From a checkpoint of a small audio embedding model: log mel input.
Rows from block 10 of a small audio embedding model, named by matrix and row number. Rows with one number belong to one channel. Each number is 50 + 15 x the weight over its row's rms, rounded and kept within 0 to 99. All counts start at 0. After the name is the row's rms in percent of the matrix's.
Before each channel's rows are labels from the 100 clips, of 14976, where the channel reaches its highest value: "lies over" is the class under the peak. Only what is clearly more common there than usual is listed. The data: single English command words and digits, spoken by a formant synthesiser in many voices. In brackets: how many of the 100.
# convs1: 3x3 conv (model.blocks.10.convs.1.weight, 192x192x3x3, each kernel summed), inputs 0-191
# convs2: expand pointwise conv (model.blocks.10.convs.2.weight, 768x192x1x1, transposed), outputs 0-153

lies over: /oʊ/ (37)
convs1.62 070:39 44 45 52 41 61 60 40 41 38 64 39 17 47 29 43 52 43 62 44 12 48 66 69 82 53 47 57 40 61 48 29 64 59 55 45 37 60 60 58 49 56 49 66 59 77 32 40 38 49 32 26 53 57 45 65 36 43 52 34 48 32 47 50 47 64 79 49 33 16 23 40 52 60 55 53 57 61 83 40 39 74 05 45 05 30 28 51 32 49 27 33 13 65 28 57 64 38 51 60 52 40 43 28 52 35 45 72 59 46 41 34 59 41 43 40 43 38 51 87 44 44 51 44 44 58 41 35 73 71 49 41 44 50 33 64 32 36 55 20 39 45 58 65 45 35 46 37 37 51 39 37 40 68 46 55 46 39 64 55 29 27 61 66 56 61 69 51 47 42 73 38 72 59 05 44 37 42 45 39 53 52 56 38 12 66 52 45 58 31 36 61
convs2.62 098:60 50 50 50 50 16 50 50 49 50 50 50 50 75 50 55 70 43 73 50 52 50 66 64 50 50 50 54 58 50 50 50 50 50 50 50 40 01 50 50 52 77 50 50 50 50 78 50 50 50 50 50 79 50 47 50 50 50 50 69 50 50 50 53 95 50 50 50 73 50 44 43 50 50 70 50 50 50 50 60 50 50 68 22 23 50 50 50 50 50 09 50 33 50 36 39 43 44 68 50 50 50 50 50 50 50 50 72 57 50 48 61 62 50 50 50 50 50 81 50 13 50 50 50 50 75 40 65 64 50 50 50 24 83 50 50 50 29 50 72 50 50 31 50 50 43 50 50 50 00 51 32 50 67

lies over: /oʊ/ (41)
convs1.1 086:44 48 14 53 29 31 29 46 28 44 51 36 34 51 51 46 59 45 22 23 47 18 51 14 19 59 25 54 22 57 55 55 33 50 62 40 41 38 48 41 28 40 53 15 51 59 48 26 39 37 49 36 44 51 27 43 47 32 29 38 39 38 43 45 32 64 52 49 54 23 48 42 48 69 45 45 54 48 42 43 42 35 33 45 43 38 34 41 34 25 48 54 37 13 37 54 37 25 27 45 55 16 52 35 17 57 53 47 61 49 36 45 51 32 47 40 48 48 18 61 42 46 52 20 50 38 45 55 44 39 35 39 33 44 40 47 38 32 47 48 54 44 54 39 38 25 26 50 48 60 25 51 35 60 50 66 51 21 36 40 47 35 13 17 22 51 19 49 29 51 56 47 60 44 29 25 39 49 44 45 47 24 23 44 27 36 42 49 42 24 45 44
convs2.1 081:50 50 50 50 30 50 50 50 40 50 62 99 50 52 50 35 65 39 50 55 50 50 50 86 50 50 50 51 26 50 50 38 50 43 37 50 13 50 50 50 23 41 50 50 42 50 50 44 63 50 50 32 40 48 66 25 50 50 33 50 78 56 47 43 80 50 38 50 52 42 50 42 50 50 60 66 69 88 55 73 50 54 41 50 12 50 50 50 62 50 50 50 28 51 15 50 50 50 50 50 51 50 71 50 50 50 50 70 50 50 50 83 50 66 50 50 50 50 78 50 50 58 50 50 50 61 50 38 64 50 50 99 43 31 50 47 82 47 50 61 50 68 50 50 50 50 47 50 78 07 59 50 50 50

lies over: /oʊ/ (36)
convs1.57 085:42 16 42 55 51 48 24 43 13 37 60 44 28 53 31 50 76 46 39 38 25 37 59 42 35 40 30 57 41 42 61 56 47 36 54 53 39 38 26 34 42 45 52 31 55 67 45 39 34 52 58 35 35 56 39 44 38 60 39 22 40 49 62 56 29 52 54 43 41 26 33 43 38 47 48 49 54 30 45 34 35 55 25 39 27 28 35 34 29 28 23 58 36 20 39 64 39 06 39 36 47 49 50 27 33 48 54 57 54 44 42 27 58 54 48 25 45 46 47 51 20 61 51 33 48 41 45 35 48 46 55 32 35 41 46 45 42 46 29 60 52 46 47 27 28 14 36 48 40 56 43 44 10 48 41 63 68 23 46 52 39 30 22 51 32 27 37 28 17 55 63 38 65 25 34 16 29 43 40 60 59 27 40 41 36 65 18 53 43 38 58 39
convs2.57 096:50 56 50 34 31 38 50 57 39 36 57 81 50 79 22 33 65 50 46 50 66 50 50 80 50 77 50 60 16 50 39 50 50 50 50 50 31 50 14 49 42 50 50 56 50 50 50 38 50 14 55 46 50 54 71 23 83 28 41 50 75 62 38 43 73 50 50 50 69 50 33 47 50 40 50 56 69 50 45 69 50 61 41 50 18 50 50 50 50 50 27 50 27 50 25 31 39 36 50 50 50 00 69 50 50 77 50 50 50 50 38 70 50 46 50 50 50 50 77 67 50 50 50 00 50 50 50 60 50 50 50 73 56 50 50 50 83 44 50 50 50 49 50 45 50 50 50 50 48 07 50 50 47 50

lies over: /oʊ/ (33)
convs1.135 109:28 43 27 49 36 47 22 50 24 42 68 48 28 21 46 44 74 38 33 38 39 35 55 27 48 56 31 49 27 75 55 77 30 41 56 41 74 34 40 44 47 40 41 42 53 56 34 29 42 33 67 50 35 41 31 75 38 35 52 42 58 49 50 42 49 44 47 46 51 26 41 62 35 45 49 65 29 41 45 37 51 32 48 55 43 26 28 27 55 31 36 18 32 25 35 22 28 29 32 31 55 28 62 50 32 66 52 47 53 27 27 61 48 47 33 39 58 50 34 59 55 46 63 34 36 30 30 29 45 41 61 35 43 81 62 56 66 42 34 41 67 38 58 32 31 41 45 47 80 41 63 63 53 36 56 37 56 29 38 64 41 33 35 46 59 44 36 53 48 14 51 37 37 32 29 19 30 30 41 48 33 28 38 53 42 42 40 14 53 24 28 57
convs2.135 113:17 50 11 67 50 65 25 29 64 50 50 24 27 50 58 50 30 50 46 59 64 50 50 61 16 11 50 59 50 50 50 35 40 50 50 78 50 70 52 50 50 39 50 50 50 50 46 50 61 49 76 75 33 43 50 36 50 50 50 61 63 50 50 60 50 50 72 96 25 36 33 23 53 51 26 50 50 50 50 33 50 50 50 50 31 50 50 82 50 50 50 69 50 57 69 39 50 72 19 50 25 42 39 50 75 50 73 60 50 83 25 50 14 50 50 44 08 43 50 50 50 50 50 54 75 50 31 42 75 50 50 16 59 28 50 50 56 50 71 50 37 44 50 62 50 50 45 52 50 57 28 50 56 27

lies over: /ɑ/ (48)
convs1.103 106:60 30 48 43 48 14 58 40 61 47 31 33 37 47 41 42 35 41 68 42 53 54 48 56 46 47 43 37 32 43 30 42 53 69 29 52 40 46 50 55 39 87 39 54 25 33 48 45 31 56 41 39 70 99 37 41 37 45 38 20 44 38 51 36 25 00 27 67 29 32 37 39 46 21 28 82 41 45 64 67 43 52 26 24 42 54 40 53 53 44 33 50 36 53 27 37 53 58 54 59 27 57 44 75 52 60 38 37 21 53 44 50 42 34 57 39 36 22 53 37 59 33 35 65 37 59 45 49 47 76 59 44 48 32 42 55 53 30 53 49 40 34 42 62 49 35 64 35 42 54 40 43 83 44 36 32 31 51 82 44 44 47 53 61 94 68 41 51 74 41 30 51 51 56 46 66 74 44 61 36 54 62 49 37 49 48 61 54 69 29 47 55
convs2.103 092:55 50 39 63 32 35 50 52 50 77 50 62 50 50 28 00 78 82 50 56 54 50 91 50 28 37 50 90 21 41 50 50 60 79 50 50 50 41 50 50 56 46 50 18 79 50 05 78 50 50 50 29 69 50 50 50 50 50 50 92 50 50 50 50 50 53 37 50 62 50 50 11 50 48 82 50 67 32 37 70 75 84 50 71 50 58 69 50 20 50 81 50 71 50 50 49 86 50 51 50 50 50 50 49 39 50 50 50 50 39 50 89 47 50 87 50 49 73 50 50 71 72 50 68 88 50 66 50 67 49 50 39 33 50 50 50 50 50 50 49 50 82 70 50 70 50 06 50 50 50 73 50 50 50

lies over: /ɑ/ (30)
convs1.183 104:37 68 40 19 31 45 22 75 50 30 36 48 57 24 72 39 57 39 32 45 58 25 31 26 31 38 36 62 45 48 60 49 26 23 70 05 38 50 45 48 47 42 50 29 23 44 52 40 44 50 27 49 28 39 40 44 51 31 39 53 59 30 20 35 41 55 42 48 45 43 42 29 43 67 48 68 53 57 46 60 42 24 65 43 49 42 42 40 31 41 50 38 48 47 60 33 31 57 36 45 38 30 49 41 28 53 36 56 45 54 59 35 52 44 41 52 32 09 27 65 36 29 72 36 37 34 34 40 56 22 14 64 30 45 36 48 28 36 52 28 33 47 58 29 44 47 54 44 42 44 45 50 40 46 43 59 53 52 41 54 40 54 51 42 37 30 36 23 33 23 49 36 45 24 45 42 69 32 46 52 22 17 23 69 47 38 65 37 24 51 25 34
convs2.183 100:50 28 50 45 34 50 50 44 71 50 72 50 22 27 89 50 50 50 47 50 27 50 50 56 50 59 50 46 50 50 50 34 35 50 47 74 50 50 54 47 50 30 60 50 50 64 50 50 50 72 50 12 24 50 50 50 59 50 50 50 50 50 50 50 74 50 08 58 40 47 50 50 39 50 63 50 69 50 68 63 36 50 37 50 52 50 50 50 59 50 50 58 72 47 60 50 45 56 45 50 50 50 50 50 50 26 74 50 50 64 58 50 50 50 50 50 55 37 50 50 32 85 49 50 41 14 50 38 50 50 42 50 50 48 50 14 50 44 50 32 50 82 51 50 50 56 50 25 50 56 80 74 50 50

lies over: /ɝ/ (25)
convs1.46 077:44 46 67 43 30 56 50 25 55 45 52 47 75 38 28 37 23 36 61 64 81 38 39 51 62 26 54 45 55 47 37 34 29 19 31 39 14 44 42 61 73 49 31 46 28 48 63 52 48 32 41 45 53 81 58 55 64 14 49 52 43 40 41 41 50 37 45 51 40 55 57 46 49 23 50 64 28 42 69 48 59 61 80 50 62 57 60 26 78 63 57 50 52 46 67 64 31 56 48 58 34 36 37 47 42 27 42 35 42 59 77 52 36 59 49 47 50 41 40 19 54 14 27 25 37 52 38 55 43 51 49 43 28 54 30 46 28 36 54 25 36 62 15 57 52 77 59 42 15 61 49 48 76 20 59 12 36 65 47 57 42 71 74 31 40 60 73 39 42 51 27 49 46 52 72 57 59 38 30 34 58 48 33 27 60 45 45 54 59 63 46 39
convs2.46 126:50 85 50 48 54 32 50 50 62 88 50 50 50 91 50 50 50 50 50 10 50 45 50 43 50 50 50 50 50 50 50 50 89 50 46 50 50 50 50 72 50 66 46 50 50 40 38 50 50 33 50 50 76 33 50 50 50 43 50 50 50 50 50 50 50 41 50 50 45 50 50 41 50 59 84 50 50 38 33 29 50 42 50 63 39 50 50 50 50 50 50 50 37 50 50 50 72 27 50 23 76 52 50 50 50 85 50 50 50 53 24 21 50 34 50 50 62 87 50 50 50 50 50 50 50 82 60 83 50 75 82 50 36 48 50 50 40 50 50 62 40 50 50 50 50 50 59 50 87 50 50 19 48 52

lies over: /ɝ/ (30)
convs1.133 082:11 05 27 35 51 56 33 18 49 39 36 38 50 30 25 52 24 53 35 21 47 43 44 53 17 52 51 20 26 66 36 50 40 57 28 60 53 50 53 52 42 66 18 44 51 32 38 38 46 42 46 28 39 65 22 21 41 50 39 50 56 35 60 57 31 35 45 51 41 37 55 35 62 29 28 82 22 51 67 44 54 54 51 30 55 47 36 38 37 29 42 31 53 42 49 29 41 59 35 62 38 48 51 38 40 41 40 36 57 50 46 47 40 41 32 45 54 35 38 20 56 46 19 43 58 51 54 36 38 53 55 49 42 31 57 62 41 38 60 75 53 35 32 42 32 47 46 38 60 34 24 43 38 36 32 22 22 39 70 57 48 31 25 36 62 51 17 58 67 30 63 59 27 39 37 42 57 58 22 41 53 43 60 27 37 44 43 44 57 25 30 51
convs2.133 124:43 50 77 50 32 50 50 50 44 60 72 68 50 36 64 12 93 50 34 59 50 50 50 50 77 50 50 89 50 51 50 50 46 29 72 59 50 50 52 46 50 28 53 50 50 50 50 50 42 69 53 20 46 60 23 50 50 29 50 50 50 74 50 50 59 50 12 50 50 37 50 16 50 77 74 71 85 50 50 86 50 50 78 50 50 50 50 61 50 50 50 69 50 34 35 50 47 58 50 50 50 50 50 50 52 40 57 69 54 59 50 79 39 50 32 53 54 50 50 50 48 78 45 50 50 23 50 50 56 50 30 50 50 50 50 39 50 50 44 50 50 50 50 58 50 52 50 61 67 50 92 72 50 52

lies over: /oʊ/ (26)
convs1.134 076:17 42 60 75 53 64 35 40 47 68 81 69 21 53 46 52 20 49 38 75 48 52 59 34 63 57 27 70 31 65 79 36 44 60 43 68 28 37 25 26 61 67 81 36 68 67 23 35 39 48 77 57 43 43 56 59 49 62 61 41 47 58 65 45 40 64 60 54 48 30 46 81 43 31 36 45 74 40 48 36 60 44 25 51 53 39 25 46 38 41 51 42 40 43 22 73 33 47 35 26 56 59 18 56 41 24 70 61 47 37 25 48 39 59 32 33 60 50 49 54 58 67 74 47 53 29 53 38 46 31 63 45 61 70 54 47 69 34 42 66 66 36 42 30 43 33 27 43 31 68 52 43 32 60 39 72 31 43 47 26 61 60 68 46 45 37 55 44 36 38 56 48 59 43 31 64 41 48 74 53 35 14 42 48 24 64 41 38 28 28 44 56
convs2.134 118:58 50 50 50 60 50 50 40 50 50 26 44 35 50 28 39 50 39 69 48 79 50 50 35 56 27 75 51 25 50 37 37 66 50 34 47 79 50 50 73 45 50 50 50 10 51 54 50 50 21 36 65 50 50 31 72 50 50 50 78 81 75 50 74 45 50 65 50 50 67 24 71 56 35 52 28 52 50 54 56 50 50 67 68 74 78 44 40 96 53 67 50 56 60 50 19 50 30 17 50 50 50 85 24 41 50 53 46 38 50 38 57 58 56 20 50 55 63 50 32 40 43 56 18 81 71 50 59 61 50 50 50 50 50 39 85 13 50 17 50 50 57 50 50 50 13 67 33 27 69 50 50 50 50

lies over: /oʊ/ (30)
convs1.175 114:60 43 49 15 54 34 57 39 44 52 36 45 54 59 49 59 35 59 48 46 27 57 19 38 47 44 41 36 28 46 12 56 31 54 74 34 50 47 48 56 38 47 52 51 74 22 55 41 64 53 41 43 55 55 36 41 49 51 36 59 43 40 33 65 41 57 56 49 50 52 63 44 63 48 56 57 35 66 77 42 60 52 53 66 59 24 57 57 61 43 43 56 58 33 56 47 33 53 48 53 68 72 75 67 40 70 00 24 54 68 52 50 50 41 60 87 50 18 46 53 59 43 27 63 44 69 58 90 74 69 65 51 48 35 44 63 50 44 61 66 37 59 65 70 42 34 46 95 46 31 36 55 59 53 75 20 49 43 84 50 49 54 45 51 64 79 42 55 34 56 70 60 40 52 54 37 54 57 48 06 72 63 41 55 58 62 50 77 37 44 54 77
convs2.175 094:50 10 22 86 50 50 57 20 66 44 50 50 50 50 50 50 79 60 50 72 65 40 40 50 41 50 50 75 52 50 50 74 50 52 50 50 50 50 50 50 64 50 50 76 50 50 50 50 50 50 50 50 50 25 67 51 50 50 50 50 50 50 87 87 50 30 50 50 50 65 50 42 77 51 50 68 83 54 50 50 50 31 25 50 50 50 50 42 50 50 41 50 50 46 50 50 49 50 43 50 50 50 50 50 50 50 50 75 50 50 41 63 50 50 50 50 50 39 50 34 50 50 40 50 71 50 50 40 50 82 50 50 50 25 50 50 38 50 50 50 54 67 50 50 63 50 69 50 50 50 74 50 50 55

lies over: /oʊ/ (30); /ɝ/ (27)
convs1.19 098:54 51 44 22 23 25 36 67 45 29 43 49 49 44 56 39 43 41 43 31 40 35 30 34 36 47 54 36 48 47 14 63 32 24 60 24 61 46 45 66 49 47 28 24 30 20 59 44 47 39 27 42 47 42 30 43 54 16 39 50 60 28 12 27 52 58 29 60 47 52 44 19 42 45 42 61 38 48 50 54 50 37 48 50 46 66 50 23 61 38 54 50 54 64 49 35 39 47 45 44 37 13 36 30 29 43 48 32 42 68 43 29 33 46 45 48 35 44 12 54 38 31 42 19 42 37 40 45 44 53 13 61 50 42 54 59 24 42 47 27 42 42 55 32 49 49 62 45 60 40 34 25 41 29 47 30 35 40 47 43 40 30 57 12 39 47 34 79 64 44 62 35 41 37 49 63 55 39 27 38 19 43 20 57 52 25 60 45 72 43 47 32
convs2.19 099:50 66 50 50 50 50 49 60 50 45 29 43 48 30 81 50 90 43 50 50 50 50 33 50 50 50 50 50 20 44 50 51 50 50 50 50 52 50 50 50 50 50 82 50 50 50 74 25 50 78 50 50 50 68 46 50 50 56 50 50 67 64 43 50 50 59 50 50 50 51 50 38 91 31 50 30 97 80 50 94 50 50 69 38 50 50 50 50 60 50 77 50 82 50 42 50 46 50 50 64 50 18 50 50 50 37 50 47 19 23 50 67 50 50 47 50 50 50 50 50 37 46 50 20 50 26 28 45 50 50 48 50 50 50 50 50 48 51 50 25 50 50 49 50 50 50 50 50 50 50 93 77 50 50

lies over: /oʊ/ (27)
convs1.29 078:53 37 44 32 43 70 38 52 47 58 58 58 36 53 53 59 74 60 29 46 22 38 42 23 51 33 35 22 39 33 17 34 26 38 53 37 34 59 57 39 50 52 08 59 79 34 38 37 36 50 55 33 40 46 46 48 59 50 39 26 51 45 26 43 55 62 74 50 63 36 63 57 59 81 47 64 17 60 52 26 57 61 46 58 19 34 31 50 29 56 67 44 49 34 52 52 58 33 46 52 56 50 75 59 28 58 33 54 50 42 52 59 63 49 51 51 42 26 59 59 61 38 24 53 59 53 60 63 59 30 53 55 14 42 48 38 53 55 46 63 57 43 81 54 51 31 51 65 32 48 39 67 40 58 54 02 67 49 42 63 41 49 39 56 50 35 52 07 35 53 65 63 08 50 52 31 31 59 35 28 67 30 30 54 36 67 39 53 14 37 41 63
convs2.29 100:50 08 37 60 60 50 50 50 50 50 66 92 50 57 50 50 50 50 50 76 50 50 50 62 52 50 27 50 40 50 50 50 50 65 50 50 32 38 24 50 10 50 50 71 59 50 59 50 74 50 50 50 50 50 84 35 45 36 50 50 50 50 50 46 50 50 50 50 65 26 28 50 50 49 50 71 50 50 50 50 50 33 17 89 26 06 67 50 50 26 24 60 18 50 05 50 34 50 50 43 50 50 50 23 50 58 34 50 50 38 50 50 50 50 50 50 47 50 67 50 61 50 50 38 53 59 50 50 38 75 50 50 50 42 27 50 50 50 75 50 50 50 50 50 62 34 72 67 50 18 50 50 41 84

lies over: /oʊ/ (37); /ɝ/ (27)
convs1.138 096:34 48 35 40 35 35 21 56 38 53 57 56 38 17 30 41 21 47 36 30 58 30 50 56 31 44 43 59 45 53 39 58 51 49 40 35 50 54 54 50 51 49 42 38 66 47 36 40 36 45 50 03 38 38 32 43 26 39 54 39 47 45 40 65 37 38 22 40 45 40 49 57 52 27 34 50 53 39 48 51 42 26 45 26 50 41 36 27 44 27 35 18 34 42 38 17 35 48 35 50 32 30 26 22 28 31 39 56 40 36 42 49 24 46 33 31 42 23 32 42 45 42 46 27 54 41 55 22 43 35 48 46 14 44 47 64 58 32 44 48 32 38 40 31 47 41 48 29 53 43 51 39 41 30 26 24 19 45 49 39 49 26 41 26 53 23 30 41 36 14 49 51 53 37 39 49 42 49 49 52 45 27 47 19 42 53 64 18 35 36 15 55
convs2.138 115:80 50 50 64 50 55 80 32 66 63 34 50 50 27 73 28 71 50 67 50 37 45 63 50 50 43 50 58 42 50 50 70 50 29 81 56 20 62 66 50 60 00 67 50 50 50 39 50 50 56 24 27 36 50 34 37 79 50 50 63 55 50 50 24 43 52 37 40 34 76 50 50 50 50 56 34 68 50 84 79 85 50 50 50 33 74 50 24 50 50 50 35 50 44 50 67 62 50 50 50 46 50 50 50 17 30 50 50 50 62 36 79 76 74 50 61 50 50 50 50 46 67 50 50 50 20 55 24 55 50 50 50 53 52 55 19 63 50 50 28 50 94 50 50 50 50 50 50 50 37 70 73 50 50

lies over: /oʊ/ (27)
convs1.77 095:43 48 38 27 21 31 45 53 39 21 30 38 40 49 54 18 52 19 55 47 32 48 47 45 42 30 44 27 53 36 28 55 45 25 49 32 48 36 39 59 38 49 26 34 50 35 55 42 52 37 22 50 59 46 29 40 30 18 34 45 47 22 20 41 46 25 36 51 33 44 31 16 29 38 36 47 31 33 31 38 47 51 56 40 48 38 43 43 54 32 58 42 51 55 47 35 41 48 42 37 35 35 40 42 24 36 49 44 33 50 44 23 37 31 43 44 31 43 23 30 32 24 35 12 21 28 28 46 43 65 39 36 47 44 45 50 24 50 41 54 35 44 37 32 43 38 63 32 43 44 36 44 61 33 41 05 44 36 52 40 32 46 35 28 38 42 49 74 59 45 41 25 36 48 45 61 53 22 35 52 29 36 14 56 47 50 46 49 59 45 51 35
convs2.77 095:63 74 50 50 41 50 59 50 50 50 32 08 36 50 73 00 89 52 69 50 50 50 55 50 50 50 50 69 30 50 50 50 44 50 54 50 47 85 50 50 50 40 50 33 50 47 50 50 43 63 40 50 32 88 65 23 50 82 50 67 45 50 33 50 50 46 50 36 36 61 50 50 44 50 50 32 99 50 41 99 48 66 38 50 50 42 66 40 58 50 50 41 78 56 94 50 50 50 50 50 50 50 77 50 44 27 50 35 38 50 50 99 63 50 50 56 50 50 50 50 50 50 50 50 50 50 50 50 50 50 50 50 46 50 50 50 50 50 50 50 50 57 50 68 65 43 23 50 50 50 74 76 50 50